Weights of a small self-supervised image encoder: batches of 256.
Rows from block 4, named by matrix and row number. Rows with one number belong to one channel. Each number is 500 + 25 x the weight over its row's rms, rounded and kept within 0 to 999. All counts start at 0. Numbers have three digits each. After the name is the row's rms in percent of the matrix's.
# convs0: first 3x3 conv (model.blocks.4.convs.0.weight, 128x128x3x3, standardized in use), inputs 70-79, a 3x3 kernel for each
# convs1: second 3x3 conv (model.blocks.4.convs.1.weight, 128x128x3x3, standardized in use, transposed), outputs 70-79, a 3x3 kernel for each
convs0.53 106:433426465476479482519494458517509508499503502513504501470473487474475481504489473499474520510550539508525509512521529499495500495491506501498494481492522507505524484485495494500500515497497465467538523534512537517494488485483490480492487497503554539519526493485516481494
convs0.54 102:503512502517497477512497480507493497524510503520520520501469477512487475506536481457491472497530503517537512495500495505511509506511513496460476510503489491511486511525518485504512490508509522506503512534538479519517490484496503519489490519503500521508480512504450469463
convs0.55 087:528478495470493504513481482534526513521520523527522524510489515489490486499499487500478499496483508495503526517518519510518514516522508509489504518521521518531526483497497482504516494534519480503493477525473511436475510481506519500473502498491543516502534494473516498476
convs0.56 100:451464480475517542476508516518514512505489485502469479496492516503508501471472476472497495496531534480504513520515528517511520525511518494492495517521535473480510467470480484493501482491501511493495495496503480499500506493478446422461464437470502493463486476480501473493
convs0.57 106:503517513507501507511491482513495489506508498505514511484472448509507479492515497476500522461532543484495501494511507506529519513518513529522495506546505517509509483481506498499504516533528488501494490525517512526545509488519508510489505512487498491468497483472527515488
convs0.58 092:505506465508504455517512481534516500532515507530517511501491489536472496547501499526470476534462489539490485478486498482488491487487486508465503496475496506487490516481481522500475504508488518541516482475442510485448552460483534456480510446493491509499500521506505524506
convs0.59 099:489512540523522530493507521527537553518525527511511504532550529491484514506506517478482503488499489500522515513515521504506503509509502517521500512503487534506510500531533515526529498517526499490504488467464510485479533538528514507534533532526485490494485480476471488482
convs0.60 100:453496503442514516440509527503503486498498492509511497486452496493469488495484496483490514460498527444490530515515517507503500511509504502494487497495507486496502480511501481517515498507497498487479481494488498503492474476491471518498492513489544519550542520571533513549
convs0.61 100:501479481518498468531481488504496496539534537512499518495489482503502515520513525496482470488494485540532538500506508524528523521535518494502501510508512535530548458450464479482486505510505499464493499450496504521507481485485513516514504505517466460451511532506546563544
convs0.62 048:492472476483483480464492488529530535538531535545539534514501481533520498532534524500505493501496492500495492520517544533530539536543538511504487492528504507518508513535549506518511507522518493511516485506539507503515537533505517507499503520541499518524498496490482494480
convs0.63 105:516510492518489462523503470498502502499504501500502503525529524518539527521537526483495497474489508470476488506507501507508498514514506488534514508516514499513503558560555540553551518490513526504475524494515555558554532544519524511512531518532472462479434452476488500500
convs0.64 102:490491495497518514494507504524524519519517517521519521493485511514516536514520518487488491502503514491508513514512513514502490512509485534518490543502475463484470480493477492506501495510509518517525501537539554578570502499500494484476497482493534507522572563566518495489
convs0.65 098:469469497509517490529519489523514497515514497528530506472453491460460454508473471529505516501489492524515533518507506505493488490483497514477490529468485530501473499505497518512491527532519534519495520505490497478478497504497518506489500470486562531510514492476495471470
convs0.66 098:527525485499518513458458477577583573551553544519515508528491504539531514509532530542539519521540528480500485495503505500507513510505506515495502523528530496492493522534531538535530522526537495498485528519514463490481513500505492510493499513490514530512497517506476480478
convs0.67 099:475492508506551537526564543515512517520518514516509509491477509468461506507501509505507498513526513503518502509508508503504505495496498520540508494519508503484487455467513477472491519516512515534516496529522489507508494504507504498485497507492484453470476464463478496484
convs0.68 099:462492535451447505518477478494501515518526520516518515530582574515592590534519515486522499499526483486500503518509510517508514514494501478501490493538506470526524520487492528513523533533524507507544486511551481486496499519539503486495519515514484483461492521487483489474
convs0.69 112:472499488468496472500499499496504494515512496501498500480471494483482462475545493499452489497503524506514511516514507507521506500533520512478505500472510530514510515510490490532518487493499500503517453456518478500522499526508473511525504503475494460466488476474477483480
convs0.70 090:500458468528465473505470471516508505523533526512523518501485482513483481517524502516528490500530506498545512519511524505510518500491503518530506515546502493516509469501461501546481497516466499528513542467476516475472491490516509510527498529536525476398533493435513502458
convs0.71 099:489473491499536508486528504517527514517520512517531509496516490485505494502533513497501505492522496488519498506497513503496517512516526512498516532543488494524513494491492491494513512531501515521469524491483493502546507474518502504492496504510513474475477433474495493496
convs0.72 095:508482495542526517539507507515513526501506514503506510499530515467468487448479486498484472510492476504476475515529529503522536490506512505489508515510523507533511465468494479490490470471488519469490531498520516482512482493499488492505491469489519531518505512496509539514
convs0.73 105:494451439478440450499454473515512522508507513509506512495472476481488494483490502513491492482453472464417462511509518515514512511512512508509499514502509520498525502516527499496497481481491535503486494474468475436458501482480484501492504501497522528527518526527515523524
convs0.74 109:484493514487494524492497517508506519505501514509505520475460488457434467467428458496505502480478484491487490502493492506500498512507502473490492468476483497487496500476492512489496522517517479485481472490508489499502480505493509528519505517509516522526513516519510513512
convs0.75 098:500449468510465438495457451500512510505503517504495511513475493509464487529503498484468526500482529463504508513512516515518516513512519519479503500486527502505505495525512482518519484518527526470522529471486528501471502447542512458576517480552497525513515521492524521499
convs0.76 094:492518530497548524522546499516518517506508511506504516538463522484427523503477520512535537515539519510533515514515515511513512510519509492480501490479478501466480483454440499471460511485480507522532487491492496473461516501534504489525519519505500484490506478474508503488
convs0.77 102:480514519492512523501488447489503516507519513525540521454454496454492518505518505489489515510512507480524491513510533505496512515509519497537515492539521522523508503494523515553541493518500471524465474503462524490475508491501516543500509489497484473462479469470480483480
convs0.78 096:509544477502541509492433506522516516509508521509513523508507497509529498482500533516500468491513490491518511502518545523525544523532526488462564536511494531537481479485534511514520536523485477514481510501450516473479508496471508514474511488496501496463480471431492496439
convs0.79 102:515514511494497492509499510509510512517517514513517510522518520507514493502495496497493495492490501504493497497495502501493500519512508484481501517506514527515513526522507514515501506500499500491488479465447520501499526517525510502502480480491421397430437402445557502553
convs0.80 105:536529503520502509515481477500510506512513495512504490514505451516530460507493461535513466545501473509492475521512508521508501516508500498494510525500518504497501523515456517509448498480425489512526499490522522490465513506473490484505479477477462480457471478455468469468
convs0.81 101:493518500484494500495530487517497492510498503519515512481519511476478509466459425537500502550496460540504463508516508502492492504499505512497494548505477531520460492488485502510513525536546487514523513463498507515509500513521498483517544523466481491459489515495456458476
convs0.82 099:485500511492477498491498505489508503494510505501505502494481474511523502496495492500533517466505519457483504493494502497494498508503509532513503511523507513514495501522515511519516505514502466451443522506474527555498485475487491484459492497470488494501478505508483487499
convs0.83 100:503552564503519539498492519507503514512512514517516521512508508469458483471449497532549524509529516499520503504501500511497499504502503506502492483489488458427487500485505495483502491477494474480499471453487445413486480500491504521508514524515513513521514519516511514515
convs0.84 106:526507466489489487508488501489490489492491491497497501493462493503468493524505500499508490488556506474549490478489493499510519517526542509508480520534471510526494498502504513505512532515502527553536466500506483481504496495506518494509497504494542556517502499467498493496
convs0.85 102:431410464442380507469468563518514519523515519515500513533536496521470460520446422481518510487546510483477476521522515514528524513511519504486507518474490529524490499502490492501506475508499488498479477496482515487489507476492477496513475576543481497495513494499533492496
convs0.86 103:534517425556500382541526411508515521507512514509509508524506506519495499522488520494486513504495522503523514504507506512511511514516510502498534492458504514492515554563561524505528514482498544513495522459488523507496504499492516481510537536519523531555499528548484511518
convs0.87 094:491445467509469458554566502524518502517521509499523521510522507514499520495486485480481486532494467498493475517518514518512517508507522508505497489481495529515511509508486497553537479501522505511535507448458582552454487528526483480531553515479502475456503481455504491503
convs1.53 123:524494470521487516520511532500484505493501515477515533515489471486478501500507511481456466474461490502495492476478461484483493522529514518522499509496500481503502491473489485498473475453485503519488520515506511515504505490493474484504502510503471499483468455453483475449
convs1.54 104:517461454528521472498518478507506501511505494516511493502515499483494471447448443471485493519548535549568534546536529530537518539555528516525534471500493492503495455456483458453466465470483512521498500507480526530493522517518477498492491463473540532531511514506484481484
convs1.55 075:482483497495497490481505508496527511515535521494516501495505494506514497476501502515507514509507496512508510513548526514528542510519517521520503530511502501495490503533512481470500472439462528520514525515516521509524512528510520571526501520521547520491512467469542521517
convs1.56 096:522480472501493511485519546457425443434405447481468498527502494486473483496504503509513503484485488489483490496489484497502493536535515506529523500520496513538512531536494539563534516542492522497472504515484494493470529482490472422454482438480485494487462459475509498487
convs1.57 112:480478474472470503493476487507500485499480497483495502514523507505497521476498526498504478503501481540510477523519497553568525546583516509522512509506504512500488507502499503497492499494508525557549528564533550532508502498523496480506473459474486499503438471499480501513
convs1.58 089:497493474501495489516503498496509515508507530520528537495492438511491441505494454494508468499510459511501473497493477493498477480483479506506486520491497500487490521464484511462503497509523502511481484464458476447435490500473488498482497493484479448446469476465489493470
convs1.59 089:518523542464474545456470515496484463533530516529551533478453500493468491499504506522516514500502493469457463482472483501480483503496484482501500494502512479521522493510494501509505491496493518490466498485467478461466515522500504484494477455456468448480480459483499489504
convs1.60 112:487447470473444477469466501472468502463475494465484520490497505499521531499509528527510493505470483500495492491471477485458451497484460505485478529492489522491497526484472513495471495481473512534511525516506533520497495476491506485514509510518478518512464495495458480479
convs1.61 093:506494491502507516510509529582586591591603586543575550480483474498515500487497473461457451495498496504515510473484472477479472500519498475502488539554532523533533479481494488497505519526535456452439453425450469471477497503484481474473488455457485459445497488464524517501
convs1.62 058:529525529527531525528524528503501498500496499499502502489488489488488489491489489510506507507497504509503506519520520519520517520518520502505500499506507504510509520522521523528519526530522511510511508508509507508508523527527527528531533532532507507506508508509510509508
convs1.63 100:504524509511526507515513490516541527553562534515532504507481486493462472490486500478481493495498495510502499466474473487481475499503494504517510507510514496512505466495480482499498471474474461480483494504498498522518488487485500475483493501480473470513471493528517526536
convs1.64 105:516479479492512509505531525479432441473424441475447493523526511509490492504501487503501502485496487520525508520535516513517496523514502526507511507506500505517508519524534521522511485490512518530521505528513555539559539528509491465494494482500514486459543522541544549547
convs1.65 094:527498478522501493507498516530539530554547527513540525462474469493490467481506490517508490515512490507510487516529550518542553550562578518503504509500487472502505504511486468515517480484511538526490490482458522504516501507516523529541508516535496490483491484477509481476
convs1.66 084:482502512500491505498501501539534535517546510531538546475505498505524523515500483524526525495480496499487477513503500503511530508489508506518520508514498520514531529547555465473498455454454547526547483492510465452457531514518536517507510460477494470483473473497486478456
convs1.67 101:512491476512496468489473444514486491508505491507497495465474494482501505496521517483480473475480478478495494471455456466459451498495495473494494497532527483504508476499501474492505481502504490490490482481463501491480506497487483470453480451461519523516510527521516517517
convs1.68 094:523483502519493496489480479507501488499481483502484469486493471527536478528546505518499472544541505533523506468447453446456453496474493503525512482489475543554544513519483498503494487474490484475479436458448541509499503533495513534518524524498511537527535552521535539508
convs1.69 141:536512499513478497477482518510503489494509492513507514480462492499474504517470509477463506493471522489472497483494478476493476493485498515506525504452490519487515516524516514540516475498490525505533534528499525517543472491506465457471464455452456465515486507498499506493
convs1.70 069:505501477496482465498493473479498492533510526520503500491509479518515489501506492528525495507518474521528519527509489514482480485474481504490496501514510491508499518504521534518542537492530517544514492517479507535511531502494518497489534492503511490500491487480478490474
convs1.71 110:537539517565534526529496509510485476492490451495457464502503508512499480483499509456505500490520493528547503501486485505479464524521481516517479516538498496512479507553506505511511470468498507504520507497491480493486448518500469541531481501492470499505453451486480480491
convs1.72 096:537536543541547530535521519534504508531514509549507513483472475480463468468457456486502522452476493452473509478474493473481496506516523486525537484516547474489506482507525493496545456486520532519505510517504518512524486503526468485506478473492496499510481472485481469478
convs1.73 108:508541530501534545520530543527519506528524512523523502500509497496504494499504511528532519509521525503508516509510504501500496487478486503482499495464479498480496499484498503494510536526515524534536503509506491493494516533522505517539516515526503520503498507497477487479
convs1.74 107:493487488499496503517507502488484489487487487493490490499506491515532506512514493509508500502501501492492499492491487501506497495502494463451461468453456475456457500496503485483483495495485518533551506512539503511541511508513495490491489487487490503500502507504496500501
convs1.75 104:504521502490518504487514505491515490515522510520516514460421482436414463457459480488480498468482504477514515502494504488490496490480493480486504462449501469433492512512529496497506507482466496507535493499514479480495501494497508503497486492475465457529491482530516490521
convs1.76 093:481481458495476428477435397514516508512520513515524532514488480475463469488462472499497485485496488501512499473471480466457474477463479497525504520510513519509504497491506510505487532520513520502531471481492482506497502486476475461452459431461513501492505485498503492501
convs1.77 092:536476507529479498498490510516536534521537523477513506483486485494501518462508521514507502508509471527527507498482499515475529539499535494494489517530520479528509523541466535537475461460462521496515501488514503511514467480473481500504517505493504513510510491503539528511
convs1.78 072:543550497556549499573518512506516493499521482487499508482528522454499513470470531472502513502519513555528476477490478498500488514511499507464495510511502503512506515502492526475468488470488489483513490456497460426486466487485491511491499494459537494508532501485535518498
convs1.79 137:499488504509504514492498509489489502488489505504504512490506508499496500513506507536532511527518509497495486514514524519522532511519517507519500502515492510490506522522509510522513506502509437447454469467451453444428489497497472494487458488489415385452420444465458476487
convs1.80 108:494494488469495500469491502477496499486503501481482505486490489484498487474486471501490498496468494491479494491488480493485488473496490500463492487468505473466515504488465488492483468481498502518492473508491463518519512498486513503493519527515516463455494457461489469451
convs1.81 101:486488496522494513537527517523544521514543526517508526472450459517475486518506495487483501496481493478489512514525507506551517525539516516489485504480498530516495501499470493483475503495448529540514522513518499465468514544516510551514484514495521466471560545512524552555
convs1.82 097:509479493524497503520488477485501473508512511488504510501505500533532522508517518487498496520509507550518493498470469533519503543566534470467457482477443491480462537520485514494472505475461497493496491514483531535484468472482477497518496518501519507504500495509499494490
convs1.83 097:469481513497496502539514497469449450471466460477472467530581563516562549495504517497526500472495485486499499521518523517520517508510502485491493492490494495496502491468459477480469502488496556551549528512525506504525499521519491509512484490503526514505529509509497504499
convs1.84 112:473474492470476498490510528488491474496496480498495482499500499493471490477457479510530503509536515502526505546539549547555547522545510495500495521511479505505480523506506532505476507505499497513541476466505483454484498510513486504543483513532487501503502494504511503499
convs1.85 113:516516499526502520500509526502478495497489500496499491440439473473444449486465472522514486499508496523546508501503504490498498540544517452442483435448466460484494542521517535547522533533512493526488510537488513538518527484464468469467451433439494491463507495497495514495
convs1.86 131:598518468608537460570505457532518508526522510530508509438427490404428441439421466443426464512511507548544525510500494466477464480473484494492477493495477482493489511541523510504506478488488504486493510494476499491484490490508499503500518498479513518524484493526475480510
convs1.87 097:548533500539558507495491494501512490500509489488467471461424434472446452508487472495476459498516482486531533511510500493500502505509497491475454472438445499472477502534522503512526483481486560524489525525508480487509498510511495500480485473452494496535540527511503539537